Weights of a small contrastive audio-text model.
Model: 15.8M parameters, log mel input, encoder arch res2net, encoder activation silu, encoder widths [96, 144, 208], text encoder width 384, text encoder layers 8, text encoder norm rmsnorm, text encoder activation gelu_tanh.
Training: soap at rate 0.00093, batches of 128.
Data: trained on drum patterns on synthesised drum kits, 26041 training examples, 9.8 epochs.
Rows from block 2 of the text encoder of a small contrastive audio-text model, named by matrix and row number. Rows with one number belong to one neuron. Each number is 128 + 32 x the weight over its row's rms, rounded and kept within 0 to 255. All counts start at 0. After the name is the row's rms in percent of the matrix's.
After each neuron's rows are labels from the 100 texts, of 14976, where the neuron reaches its highest value: "tokens" is the input token at the peak. Only what is clearly more common there than usual is listed. The data: drum patterns on synthesised drum kits. In brackets: how many of the 100.
# fc1: MLP up (text_encoder.blocks.2.mlp.fc1.weight, 1536x384), inputs 256-383
# fc2: MLP down (text_encoder.blocks.2.mlp.fc2.weight, 384x1536, transposed), outputs 256-383

fc1.107 100 [167 133 122 120  85 145 172  93 129 101 133 102  87 127 140 120 165 116 134 127 124  89 148 110 113  96 130 173 125 112 136 152  85 129 100 163 141  86 178 146 115 152 149 133 143 121 148 148 133 159 102  73 121 144 160 107  68 164  94 121 133  96 160  74 126 154  60  87 151 119 152 171  88  86 149 149  87 118 170  63 129 161 157 155 131 114  73  53 108 140  75 169 183 121  77  46  91 113 151 133 166 209 114 133 139 138  88  56 120 135 114 140 116 119 157 121  80 121 119 120 162 163 144 139 160 175 154 131]
fc2.107 102 [125 160 118 150 145  39  59 168  89 102  80 160 190 154 161 110 114  77 110  90 178 197 112  89 148 161 137  63 142 167 118 128 143 113 190 170 173 124  79 148 167 148 100 160 124 128 131 112 168  79 122 140 134 171 194 148  98 115 124 134 194  88  94 138 145 120 142  77 112 157 111 147 141 203 115 157 116 160 113 141 147 126 121 171 124 107  99 111 176  90 189 154 107 111 102 120 113 164 134 134 162 122 120 129  74 117 145 132 110 151 159 108 108 126 154 103 138 142 174 166 117 108 125 156 108 139  79 177]
tokens: "noise" (26); "room" (21); "in" (20); "rimshot" (14)

fc1.284 099 [101 174 147 104 137  92 150 120 149 193 107 119 146 102 107 135 161 140 110 178 104 159 161 111 139 142 137  96 155  72 174 127 119  69 141 136 150 156 126 163 160 111  74  96 130 140  94 133 192 156  82 161 187  94 141 171 107 155 123 128  84  73  79 107 123  92 176 109 122 154 130 124 152 158  91  98  54  98 172 155 141 140 170  92 136 119 166 146 113  88 129 100 106 121 107  98 170 148 115 140 114 132 177 112 100 120 184 145 153 158 164 111  64  71  85 184  83 131 114  82 117 169  94 102 147 123 169 106]
fc2.284 103 [130 149 105 115 123  92 167 159 142 125 165 102 161 119 181  65 115 142 129  90 149  79 161 123 135 141 151 154 106  86 161  93 148 126 153 134  97 110 135 105  93 109 145 199 169 137  70 119 147 142 105 155 119 198 117 146 119 135  40 152  80 153 142 174  97 117 182 133 131 128  96 113 111 157 139 137 110 106 132 115 149 150 125 109 125 132 105 183 159 114 163 147  99 122  96 118  82 106 142 112 150 145 141 119 100 187  96 119  92 154  95 102 135 101 112 140  85 163 162  89  87 131  74  90 148  97 131  89]
tokens: "hat" (57); "hi" (43)

fc1.83 100 [128 121  89 123 191  83 147 116 155  91 128 149 114 140 145 100  84 160 151 122 125 203  82  92 127 171 112 110 100  92 111 109 100 176 172  94  79 103 111 131 129 103 154 139 123  81 121 120 122 162 183 117 160  48 163 114 188 190 176 157  94 131 131 110 124 138 110 114 149  77 105 137 125  96 177 134  75 115  93 143 154  96 155 128 183 180 114 144 137 141 155 100 130 110 140  87 113 169 108  89  99 116 165 139 146 170 148  96  80  86  89 206 102 119 155 138 145 158 155 104  90 153 150 104 106 145 144 146]
fc2.83 099 [ 99 123 171 165 141 181  74 100 202 112 129 193  94  75 167 155 126 116 156 162 129 177  91 109 119 162 136 101 113 154 158 194 101 100 170 124 168  99 112 111  99  77 113 174 114 106 165  99 102 132 170 205 171 140 123  87 142 131 160 133 144 112  89 166 111  98 125 162 120 167 152  96 102 130 149 104  92 132 102 152 158 101  91  83  80 156 182 141 139 171 148 114 129 151 139 146 180 102 131 126 140  92 143 141  99 134  92 137 138 102 156  67 139 146 169 129 128 161 153  67 174  78 163  77 128  68 110 117]
tokens: "," (94)

fc1.460 096 [119  99 152 121 140 162 185 131 138  66 157 144 107 118 129 151 212 114  73  78 158 156 162 124 161 101 173 142 136  74 135 163 131 154 107 153 155 183 105  88 142 146 116 182 124  88  95 132  67 142 192 143 155 121 127 108 191 129 143 142  97  98  85  92  94 121 136 164 161 162  91  80 170 160 177  88 114 147 146 130 158 134 123  97 108 166 184 104 114 110 131 156 170 132 158 124  88 114 181  90 151 134 135 152 177 103  95 193 126 204 102 162  98 153 106 121  62 114 108  61 118 107 108 186  98 121 121 145]
fc2.460 101 [ 88 169 158 169 157  66 147 150 107 181 100 107 118 165 123 132  86 127 113 118 137 133 161 150  83 110 114 107 159 120 144  90  78 127 154 152 171  96 170 124  97 123 136 102 137 135 122 169 135 130 168 128 125 128 180 144 170 164 116 123  68 149 132  99  89 153 189 150 130 102 142 134 139 170 130 164 148 123 122 127 129 153  89 179  98 134 126 120 190 115 159 149  75 173 169  86 172 139  82 145 109 150 203  95  84 139 114  79 115 136  82 109  90  99 162 108 106 117 121 145 140  82 113 115 175  81 117 130]
tokens: "hat" (97)

fc1.660 100 [ 79 144 112 112 127  90  78 160 125 117 168 133 115 139 159 108 158 139 153 174 125 171 144 180 137 144  99 126 129 162 185  97 157  92 160  85 161 170 117 164  99 156 160 119  83  75 112 146 166 155 122 105 133  90 131 107 165 141  74 113 192 125 112 135 134  81 119 157 153 114 110 107 182 119 121 173 147 167 102 134 167 130 183 125 149  75  92 119  52 157 157  79 147 109  98 116  94 111 175 204  90 177 158 143  50 187 173 156 100 140 141 138  60  90 158 122 126 176  91 162 109 133  98  78 159 123 125 126]
fc2.660 100 [110 176 113 144 125  64 115  79 102 160 110 149 130 133 167  88  56  99  78 108 137 117 141 123 174  95 117 121 136 171 168 182  81 151 105 121 169  85 141  87 119  78 139 162 135 121 133 173  84 130 154  95 175 122 129 139 174  88 132 145  71 148 172 133 126 166 124 154  98 113 152  99 110 195 128 193 122  99 215 148 125 188 138  75 126 159 119  87 154 110  88 125 211 170 100 103 167 145  55  63 143 111 120 136 171  84 162 140 146  95  85 140  82  99 126  99  79 156 103 178 146  99 187 140 179 132  89  89]
tokens: "<end>" (69)

fc1.623 094 [ 71  99  91 169 144 167 113 136  95  82 163 110 117 112 116 121 103 160  57 132 102  97 115 136 100  85 111 134 109 141 100 169 116 102 137 143 129 143  73 149  94 132 104 179 159  87  87 125  95 112  70 114 152 103  76  87 162 134 134 190 169 106 194 119 136 181 126 136 142 118 150 173  75 197 113 142  87  93 108 162 144 143 103 110 129 169 177 135 102 148 174 136 146 106 136 143 147 116 134 182  82  66 215 187 102 161 120  98 179 178 166 128 162 161  77 169 115 106 150  93  84 152 166  85  99 143 133 106]
fc2.623 100 [161 115 128 123 165 103 138 134 194 129 146 155  76 115 108 141 128 149 187 128  51 133  95 115 160 137 103 144 124  90 146 139  87 101 104  80 133  77 165 131 117  96 103 128 125 107 113 106 153 106 151  86 107  98 115 144 162  98 201  71  57  82 114 130  81 110 124  74 148 104 171 104 114 123 125  87 134 105 174 157 137 160 144  87  99 159 158 106 112 146 108  98  92 199 141 148  91 174 142 127 105 137 103  53 102 109 145 142 145 136  95 161  84 131 135  93 106 123 112  97  89 136 111 157 115 148 133 174]
tokens: "quiet" (91)

fc1.516 100 [188 145 156 159 136 103  96  82 155  92 165 109 119  77 159 175 142 102 115 146 102 120 167  74 192 113 153 127 121 159 146 108 116  92  85 160 131 101 163 147 109  92 155 148 124 166  75 166 176  88 170 182 166 129 138 141 151 126 112 147 170  84 100 149 153 132 159 120 147 145 116  99 149 141 181 148  92 174  86 102 135 101 145 135 155 126 112  90  86 120  68 125 164 118 117 142 142 146 134 120 123 149 127 144  67  93 114 162 203 120 119 106  96 135 217 167  81  83 186 162 154 101  94 103 125 146 172 170]
fc2.516 094 [ 88  94 155  89 141 146 105 139 171 143 110 196 107 103 150 121  61 152  85  82 136 183 142 127 161 124 129 142 132  89 182 189 195 140 136 105 107 117  76 104 170 100 179 101 123 129 133 155  71 118 135 133 154 173  91 157 177 167 191 112 181 162  99  98  87 156 111 121 169 141  97  90 174 128  79 177  80 122 167 174 172  91 149  54 187 111 180 146 100 120 139 140 141 128 135  81 128 161 150 134  96 137 121  91 116 119 140 115  78 110  93  79 124 109 135 106  57 123  51 146 153 123 170  94  74 102 101  90]
tokens: "tom" (84); "closed" (10)

fc1.480 096 [127 174  84 184 134 107 124 177 100 149 155 138 173 156 112  73 120 147 103 121 160 136 132  73 122 187 132 176 118 127 163 157  57 136 159 123 150 125  88 155  64  92 123  75 107 117 119 100 161 102 113  94 110 110 111 159  81 107  79 100 157 109 120  99  98 107 130 109 110 143  88 184 187 107 123 175  87 187  90 152 145  81 175 167 110 101 108 126 138  70 183 121  87 139  96 107  53 115 101  62 152 163  93 103 171 109 142 100 163 191 134 117 147  98 159 120 126 143  95 126 153 124 208 113 129  92 161  91]
fc2.480 092 [138 100 161 140 177 152  94 131 117 101  73 162  94 144 154 124 191 115 109  87  88  90 189 135 143  99 112 115  78 137 131  94 116  97 124 135 111 178 112 140 140 169 139 132 111 196  70 138  72 116 123 151 191  96  73  76 136 142 173 148 139 151 147 148 124 130 125 149 117  91  89  84 108 102 113 130 102 132 196 157 159 181 135 114 122 152 103 115  91 148 121 181 152 150 114 162 164 123 187 110 123 114  99 165 150  92  56  99 160  73 170 168 164 127 122  81  87 120 114 194 136 114 121  73 117 127  93 197]
tokens: "with" (100)

fc1.724 095 [132 193 118  72 109 150 156  91 186  78  72  97 197  96 152  73 106 181  84 159 162  85 152 159 163  92 132  93 161  88 150 112  74 159  71 120  87 128 163 149 136 101 146 118  58 158  82  74 127 179 139 143 127 182 102 115 144 106 132 154 113 138  97 108 143 112 151  86  93 166  82  95 133 121  93 155 146 101  95 130 136 145 117 147  96 158  78 130 161 142 114 113 121 169 118  92  78 157 170 109 140 144 117 160 171 181 136 122 129  71 154  86 119 133  76 127 152 119 101 179 168 147 158  98  73 164 189 131]
fc2.724 094 [ 95 120 142 144 142  89  94 207 128 162 123 102 117 209  91 125 159 141 141 108 101 181 129 116 106 119 112 148 131 162 154 119 126  65 154 130  97 136 179 165 122 177  88 180 149 115 121 118 107  96  84  95 144 107 111  97  85 131 132  58  98 131 161 104 149 163 143 118  91 158 108 154 124 124 137 164 124  85 144 117 180 110  94 185  73 119 166 115 139 161 108 134 123 137 132 145 182 172 126  77 180 115 211 147 196 152  79 150 152 131 139 139 161 133  71 102 112 156  87 155 146 137 101  83 128 109  62 138]
tokens: "hat" (32); "clap" (22); "<end>" (10); "kick" (10)

fc1.492 101 [ 99 110  97 127  66  94 107  91 111 187 139 145 174 132 122 114 100 121 122 136 100 119 125 178 115  86 165 160 134 160 134 163  62 181 152  92 166  48 109 153 181  98 115 145 121 184 147 146  80 144 140  67 119 144 129 108  99  68 194 145  93 169 165 124 132  65 134  99  91  87 110 101 126 151  75 128 149 118 121 142 140 126  93  86 155 191 122 117 115 163 169 143 142 191  84 119 140 123  92  85  76  91 190 160 148 155 126 138 120 155 150 122 138 137 135 126 132 110 103 180 107 123 155  73 153 113  97 131]
fc2.492 092 [141 115  85 113 178 146 104 147 102 109 109  60 162 119 112 150  73 117 124 182 123 104 104 144 159 166 144 120  89 203 114  73 116  88 139 140 160 182 143  80 161 188  83 141 140  78 143 181 144 130 171 225 138  94  78 130 112 101  86 126 127 124 120 176 153 140 106  86 152 171 106 148 123  75 135  97  73 148  97 100 102 132 180  90 167 102 166 114 153 170 105 186 141 113 111 112 129 193 101 161 136 157  89 173 158 121  86  85  83 138 120 147 104 190  99 137 160  74  93  96 161 161 142 131  99 174 139 113]
tokens: "bpm" (57); "kick" (27); "snare" (16)

fc1.168 096 [112 167 153 142 139 122 134 125  91 118  60  58 111 119 146 134 134 136 133 102 159  91 151  83 122 122 106  83 138 115 130 182  88 136  95 123 167 170 141  75 129 125 178 109 146 142 201 119 139 176 105 102 144 159  93 123 141 168 165 175 216 128 177 136 113 122 105 172 147 108 137 132 141 164 135 116 102  89 148 150 129 129  94 194 109 163  91 157 120 120  66 184  88  59 146 125 100 127 155  76 162 181  93 138  93  86  92 114 161 153 181 124 113 118 144  87 154 132 175 140 171 126 111  83 199 186 135 155]
fc2.168 109 [105 205  82 113 129  89 100 150 156 152  79 107 162 140 125 122 160  77 117  99 134 191 109 115 169 148 123 128 144 136 117 125 130 110 124 148 108 166 144 220 147 179 130  80 115 129 111 143 115  68 110 151 105 106 194 123 156 146  78 129 164 161  69 135 129 135 154  77 133 154 145 137 134 132 183 158 101 175 173 130 147  83 147 127  89 206 164 149 114  92  82  99  76 183 132 156 184 152 158 105 151 184 136 108 119 169 196  66 129 185  84 112 126 136 159  79 116  93  90 145  61  92 104 119 116 148  90 152]
tokens: "with" (35); "room" (30); "reverberant" (23); "<end>" (12)

fc1.423 098 [127 168  88 132 119  91 165 128  90  70  99 111 145 125 112 153 170 164 104 167 144 209  79 101 111 158 124 151 150 148 146 160 133  77 109 110 139 126 154 112  95 124  94 105 171 127 175 120 148 146 161 103  68 154 134 126 120 157 117 144 110 114 150 155 139  91  70 127 131 105 130 112  82 126 127 104 117  84 144 168 170 123  94  66  81 147  85 116  88 107 179  83 134 102 132  95 140  66 128 173 152 147 107 147 102 127 141 169 122 172 158  41 133  99 140 104 154  63 147 113 132  86 152 122 182 107 101 124]
fc2.423 102 [ 84 107 126 141 111 136 124 115  94 159 138 131 189 148  85 154 172 115 127  98  95 117 132 155 158  91  70 176  70 157  92 150 151 126 174 142  86 126  78 115 102 181 145 147 154 149  82 141 161 145 124 162 137 129 159 163  97 142 154 117 165  64 111  76  92  54 180 126 103 184 106 140 128 125 139 145  92 171  85 132  95 145 151 154 123 109 130 144 182 135  93  98 116 176 156 140 122 131  41  91 135 150  82 136 179 172 112 164 132 140 173 154 163 163  80 117 197  96  89 132 170 126 116 123 101 157  94 127]
tokens: "with" (55); "clap" (17); "162" (13)

fc1.163 103 [ 93 112 103 137  92 150 146 176 112  79 162 144 118 132 182 111 183 120 197 181 129 163 104  75 105 105 118 108 126 144  84  96 114 142 126 153 110  54 123 107 123 173  68 139 162 153 145  83 103 188 124  83 116 140 109 100 122 176  78 132 151 120  78 163 144 116 115 168 110 152 154  88 108 104  76 127  88 167  54 137 147  98 116 105 142 131  84 148 174 136 132 155 151 116 125 122  77 154 127 128 135 125 170 150  93 167 107  93 123 136 144 162 182 158  76  77 184 127  90 113 126 156 125 149 156  52 116  99]
fc2.163 103 [198 187 102 177  62  99  78 125  93 178 151 173 147 150  91  94 165 152 181  63  69 194 146 178 134 140 145 121  89 144 122 155 129 171 165  89 146 186  99  93  54 151 113 131 132 137 182 101 124  86 126 154 178 140  96 120 163 152  96 166 110 131 169  82 164  82 135  83 138 161 154 148 156 102 176 120 169 138 175 183  83 156 138  65 111 137 123 106 119  80 124 160 150 171 156 123 134 163  94 125  98 173 145  80 122 136 160 146 156  79 148 143  88 141 181 139 139 110 186  88  86 137 123  98  84 174  79  93]
tokens: "," (43); "ride" (41)

fc1.25 098 [ 85 159 125 157  96 133 181  96  78 147 124 111  93 133 202 134 119 145 133 102 100 106  94 191 172 232 157 117 128 111 174  76 160 111 108  96 124 136 138 144  88 148 169 116 127  88  79  92 134 106 113 151 122 105  85  66 149  95 114 139 111 114 106 107 134 119  64  74  56 127 101 146 163 127  59 153 113 133 126  83  93 145  60 129 122 133 148 121 166  87 140 156 144  94 135 120 125 157 148  80 178 130 145 168 132  90 178  81 168  94 144 141 117 142 175 143 114 183 109 126 177  98 138 144 100  83 161 213]
fc2.25 095 [154 106 134  75 159 124 130  94 138  79 153 130 180  98 172 169 127  80  78 139 138 102 178 135 142 144 184 156 173 144 146 173 130 122 118  69 146 106 135 114 135 144 105 169  79  99  83  86 104 113 104 147 178 172 120  64 170 118 161 126  96 188  73 186  87  84 135 128 122 107 138 149 127 143 139 200 156 105 178 114  80 131 142 126 166 127  87  87  88 130 158 119 129 141 171 147  98 188 176 131 117 168 135  92 138 148 144 177  83 158 150 135  66  71  72 101 101 165  99 142 162 127 123  87 131 178 116 146]
tokens: "tom" (58); "muffled" (12); "snare" (10)

fc1.59 099 [ 71 105 160 132  70 155 115 174  97 143 141  99 139 121 114  94 121 110 106 194 140 133  87 102 166 115 105 156 163 176 158  96 134 112 130  95  77 129  86  91 193 128 105  77 120  88 104 103 154 140  69 125 135 130 115 123 167 139 152 118 167  85 122 126 123 171 134  92 201 155 191 160 138 149 162 173 163  93  98 203 131  77 161 179 135 163  57 151  98 137 104 142  91 116  83 122 163 101 166  98  88 125 114 132 100  93 155 121 128 125  83 136  93 129 126 164 133 110 153 126 166 147 138 124 132  96  55 146]
fc2.59 094 [ 80 186 106 188 145 135  90 117 161 157 117 192 125 168 163  80 109  99  56 132  70 153 111 138 152 151  97 143 135  87  88 105 133 124 112  89 120 120 169 125 104  98 108 112 132 110 155 113 143 122 141 133 184 141 166  88 140 128 117  75  67 115 165 152  80 112 108 117  99 169 121 111 152 194 111 135 144 108 105 146 210 116  97 114 114 134 116 110 145 116 116 174 149 170 182 159 103 125 132 140 101 141  95  70 114 128 152 157 105 125 184 126  98 117 117 100 151 112 100 141 151 105  95 143 152 168  83 126]
tokens: "noise" (53); "clipped" (41)

fc1.250 100 [138 160 113 144 139 130 106 137 125 112  95 162 156  89 186 176  93  82 126 124 162  98 128 150 135  77 108 143 103 101 101  88 118 179  85  74  80 153 138 136 149 111 169 127 162 125 155 191 180 118 136 180 106 113 151 146  89 142  72 150 109  99 146 100 159 169 108 152 136 104  99 127 117 125 155 138 113 130 149 117  88  88 107 107  79 144 155 151 145 190 142 124 135 163 176 185 140 154  74 125 120 103 110  89  86 181  82 152 169  78  93 118 111 134  88 102 159 107 190 167 106 131 168 144  90 131 165 132]
fc2.250 095 [126 145 113 136 107 158 179 142 183 129  99 125 108 193 119 133  80 147  71  65 141 140 114 159 115  93 130 100 129 111 165 152  79  88 122  89 153 129 158 203 144 168 136 119 127  87 118 106  94  72  88 138 188 144 134 127 116  65 150 161 111 135  95 140 110 147 151 131 135 184 132 149 118 162 153 118 143 178 116 145 149 126 161  91 149 124 166 101 166 144 191 108 140 123  63  87 159  88  97 164 154 192 165 148 140 159 168  80 180 145  62 123  93  61 112 149  71 138 115 116  82 148 105 133 140 142 161 140]
tokens: "tom" (48); "<end>" (30)

fc1.61 102 [111 140 108 183 102  91 192 146 133 142  79 130 122 173  90 146 186 163 146  98 128 116 158  94 103 142 109  91 129 120 123 149 116  89 147  81  83 156  97  77 107 179  73  95 126 126 111  87 136 167 128 137 171 149 106 127 150 176  97 129 171 152  56 168  76 133 185 116 108 115 204 126  90 123  98 130 124 181 113  95 105 142 134  96 176 177 144 102 100 139 106 147 120 106  75 152 145 136 113 152 111 129 176 125 121 114 165  95 151 106 185 188 128 104 171  90 114 127 125 136 103 105 144 180 167 132 112 148]
fc2.61 111 [133 114 129 122 118  89 123 180 146 151  93 118 102 111 132 147 186  89 148  71  66 174 162 155 109 138 142 130 122 138 123 175 106 115 120 170 109 147 135  89 117  83 114 144 170 201 118 135 174  83 132 168  85 121 175 100 126 103  88 121 110 122 159 151 129 143 146 110 104 166  90 135 159 108  99 168 122 129 164 135 164 158 159  92 111 127 148 117 131  76 120 103  99  79 169 110  64  90 123 118  91 184  82 107  92 149 114 112 139 156  86 120 167 110 121  81  96 105 167 129 117  73  96  92 135 177 150 131]
tokens: "<end>" (35); "noise" (23); "pink" (16); "rumble" (13)

fc1.76 098 [155 207 168 110 122 125 168  81 123 167 162 120 178 113 162 134 105 165 162 101 105 136 133 128 151 163 148 186  86 160 176 119 154 155 147  86  79  82 160  93 116 153 163 119  91 174 174  90 141 151 103 108 126 179  87  97 151 103 112 161 145 136 128  82 109  79 103 106 167 141 159  98  84 100 134  81 106  86 181 120 146 106 115 121 146 143 157  93  90  84 129 150 116 175 118 164  97  96 137 169  98  82 130 149  63 126 147 170 138 160 102 115  94  77 114 139  96 162 131 111 169  99 134 175 154 111 160 169]
fc2.76 096 [140  95  95 152  94 162 143 141 167  75 142 100 134 125 104  92  70 107 124 110  94 132 140  99 112 117 188  62 125  95 145 126 125  86 108  82 206 123 137 169 133  77 130 111 107  90 190 144  55 112  86 115 176 165 169  78 131 123  88 101 155 189  71 171 148 124 180 150 103 182  98  96 131 148  80 121 186 137 201 148  89  81 149 120 123 117 125 134 116 136 165  87 135  67 102  85 152 144 152 174 122 101 127 134 137 147 100  94  90  88 191  80 140  99 156 118 111 127  89 143 133  61 110 105 166 102 105 161]
tokens: "hat" (25); "86" (11); "95" (11); "hi" (9)

fc1.161 100 [139 164 125 148 113  93 137 111 149 158 121 131 165 160 143 130 154 143 137  61  88 162  97  88  91 148  63 137 147 157 163 129 117 134 123 153 140 138 188 112 128 111 155 116 137 157 204 150 134 152 122  73 125  72  84 107 166  98 143 116 139 113 138 181  80 117 142 156 113 114 140 149  69 141  99  90 175 128 120 184 102 102 163 100  77  86 121  80  90 136 148 106  57 182 178 136  98 184  85 172 132 166 109 123 196 138 148 125 140 112 199  97 135 103  91 171 138  96 148  90 104 141 102 112 115 196 201 101]
fc2.161 094 [112  90 122 143 142 155 143 107 134 142 181  74 110 102  70 163 135 178 108 181 102 164 132  94 124 172 132 159 139 144 147  87 116 108 151 144 170 123 151 170 186 114  77 159 161 154 110 169 177 106 130 170 129 165 126  99 115 151  78 146 180 125 150  98 115 167 113 139  86 114 150 163 141 164 138 121 125 132 154  82 141 193 149 183 115 100 111 160 136 176 151 152 138 142 168 110 108 156 110  74  95 151 172  90 157 156  87  88 120 112 101 172 100 155 128 140 146  42 168 140 166 106  72  88 154  80 122 167]
tokens: "with" (100)

fc1.570 101 [ 92 166 165 115 102 154 147  90 144 186 143 118 111 129 164 171 149 131 113 177  93 153 156 161 180 159 109 143  85 141 123 125 114 107 106  97 113 137 113 102  71 132 109 158  72 135 138 101 170  76 177 156  90 152  86  75 132  89 177 161 132 153 151 145 132 147  95 172 151  90 139  71 111 122 165  99 105  95 188 126 152  92 141 136 109  66 155 125 168 146 115  73 166 125  97  87 144 118 138  74  98 174  70 135 126 195 102  79 113 157 154  86 131 156 150 164 157  72 164 144 129  94 107 155 153 148  73 173]
fc2.570 099 [ 85 129  75 106 162 102 178  91  94 129 127 207 156 108  95 126 141 154 126  86  68 135  55 112 150  94 128 142 156  76 118 175 107 168  99 125 153  81 128 132  66 162 123 118 120 107 136  97 115 135 149 133 151 105  77 141 122  85 105  85  88 120 157 156 102 134 116 125 165 119  89 102  85 134 163 121  99 159 106  84  56 133 138  71 122 159 113 153 126 100  99  96 140 140 167 163 133 158  80 148 143 159 151 129  70 116 110 111 165  99 142  96  98 166 114 134 183  87 107 152 145 114 103 152 166 132 141 200]
tokens: "quiet" (100)

fc1.541 102 [174 156 149  94  42 143 106 166 137 102  77 136  93 109  87 192 123  98 195  75 137 155 163 143  82 141 206 104 126 117 106 164  90 164 134  85 113  79 103 168 148 161 156  81 151 141  67 113 129 159 139 178 134  84 116 186  83 113  69 102 109 131  91 158 115 123 142  79 137 145  67 137 157 105 144 131 128  75  55 149 112 139 179 111 172  94 123 156 183 117  66 146 120 152 131 154 144 133 139 119 109 125 140 145  76 118 165 137 184 105 156 150 117  93 171 123  96  92  79  94 137 124 126  93 143 107 149 200]
fc2.541 099 [105 155 118 130 167 119 144  89 135 157  60 144 125 137 167 158 147 129 125  81 208  89  87  63 170 136  68 131 108 123 158  98 154 157 146  93  84 137 172 167  97 126 129 115  93  87 116 122 119 113 125  91 139 196 125  93 143 130 161 143 150 168 100 102  92 140 142 137 142 135 150 121 175 122 103 187  71 113 135 127 157 143 141 134 139 178 115 118 131 135 111 138  71 110  51 140 120 156  93  71 125 166  56 128 132  94 132  70 134 107 143  94 145 135 102 165 139 179 131 115 100 123 120  77 158 174 119 149]
tokens: "tom" (70)

fc1.144 100 [131 165 156 103 130 194 127  96  91 101 179  95 161 105 117 179  85 107 131  88 141 160  63 169 128 152 119 145 150  89 145  97 106  97 165 157  70 183 109 172  77 107  76 169 120 114  91 173 144 105 194 147 142  98 148 157  88  92  78 201 157 181  79 136 167 187 111 106 139 160 117 193 164 151 110 101 174 145 103 118 127 111 177 120 140 148 172 107 136 120 147 176 132  80  77 112  98 143 113 102 133 131 106  86 149 112 120 183 172 163  97 120 153 119 129  77 152  84 175 168  96 101 156 193 136 117 157 131]
fc2.144 101 [140  92 167  87 151  46  91 130 137 110 114 185  97 105 144 184 120  91 118  80 134 130 101 142 156 154 132 170 164 100 181 143 118 116 132 111 122 189 189 138  94 170 102  72 112  88 133 114 150  96  98 108 130 138  97  73 115 158 139 155 125  69 156  94  89 125 179 153 126 173 169 128 164 119 117 128 161 107 128 130  97 171 144  96 158 126 182  90 171 178 107 123 146 144 144  85 121 152 125 110 111 113 113 124 159 174 133  69  82 153  82  82  92 159 111 100 128 143 111 148 133 161  86 116  80 162 175  95]
tokens: "," (95)

fc1.67 094 [162 164 165 122 164 139 136 175 104 142 165 161 150  70 183 106  85 119 208 141 122  70 131  84 143 107 126  87  85 146 163  92 127  58 118 130 133  71 112  90  85 153 134 126 151  94 135 137 101 170  92  97 138 148 173 136 185 103  94 138 174  80  78 123 152 176 158 115 121 129  41 128 159 102 158 117 111  95 183 163 152  71 131 152 120  78 147  94 142  67 167 123 120 106  99  81 172 140 126 190  79 147 100  82 136 135 111  97 117 114 122 181  95  76  97 160  96 100 139 151 162 107  80 134 114  69 127 142]
fc2.67 104 [118  90 151 139 129 113 110  70 119 101 137  88 123 135 156 125 108 164 146 142 109 111 131 117 110 160 162 166 172  80 138 133 183  91  92  62 172 165  94 147 104 169 121 147  72 108 144 150 187 106  86 139 165  99 118  93 112 136 149 121 141  85 137  79  81 102  64  76 102 138 131  96 162 153 164 124  59 130  82 178  79 187 136 155 131 146  95 180 140 110 158 117 128 118 127 146 123 144 122 163 112  93 154  97 142 117 126 139 112 156 130  86 144 142 176 203  49 126 136 150 134  85 130 111 103  83  69 176]
tokens: "bpm" (24); "90" (17); "100" (11); "85" (10)

fc1.385 096 [162 142 115 111  94 165 159 142 171 148  95 152  87 164 112 113  81  96 104 160  88 153 135 177 105 104 143 157 139 151  50 150 124 129 146 192 154 108 145 152 119 144 145  64 123 155 125  79  94 120 197 115  75 139  60 127 109  81  98  79 117 159 124 129 133 113 178 100 113  81 138 115  93 117 143  74 177 177 171 100  92  49 147 195  67 118 113  72  74 105 186 136 109  96  85 127 160 156 162 184 132 133 155 104 122 155 144  99  81  99  70  82  88  83 104 100 150 147  88 146 100 148  94  99 156 160  92 131]
fc2.385 102 [119 110 100 122 107  70 142 156  81 117 139 174 136 117 140 110 133  63  62  72 156 197 169  61 145  74 158 153 159 170 122 135  87  78  84  83 155 132 167 172 158 161 171 146 165 126 124 134 107 116  73 160  73  73 119  94 117 118 119 105 141 114 135 119 160 159 155 112 126 127 125 102 150 122 112 129 126  74 122 192  73 134 143 104  81 104  73 119 180 145 155 128 116 161 151  46  82 119 103 122 157 161  87 200 123  82  91 127  88 162 224 109 120 168  84 122 157  62  82 172 135 101 186 171 135 129 158 124]
tokens: "," (100)

fc1.0 097 [136  97 164 148 148 135 155  87 120 171 148 174  75 104 120 164 140 140 117 125  81 124 125  97 149 179 149 181 154 182  68 186 125 140  91 153 122 149 109 161 122  78 116 157  79 121 145 106 134 130  91 158 193 147 127  61  60 149 156 180 137 129 202 164  91 129 130 124 149 165 129 142 179 140 148 169 126 138 102 173  86 182 112 162 154 140  82 109 158  94 189 162 108 107 106 107 141  64 104 195 175 161 146 100  94 125 149 126 156  85 180  87  83 124 132 160 127 135 163 165 118 162  99 123  90 129  88 189]
fc2.0 097 [105 146 107 140 154  80 102 148 184 130 102 145 131 149 145 175 145 136 163  91 155 165 165  95 152 189 133 130  96 149 124 194  89 103 172 123 155  63 146 104 137 107  93 146 149 127 117 106 142 143 125 140  76 191  94 112 199  85  83  66  74 132 137 168  91 163  88 152 123 202 130 166 155  74 105 163 120 167 172 107 190  85  90 122  91 198 143  75 116 142  97 135 114 190 131  82 119 176 163  60  95 155  89 122 145 191 194 121  92 103  91 109  90 149  95 151  79 124 119 106 126 125 161 101  95 167  98 147]
tokens: "tom" (66)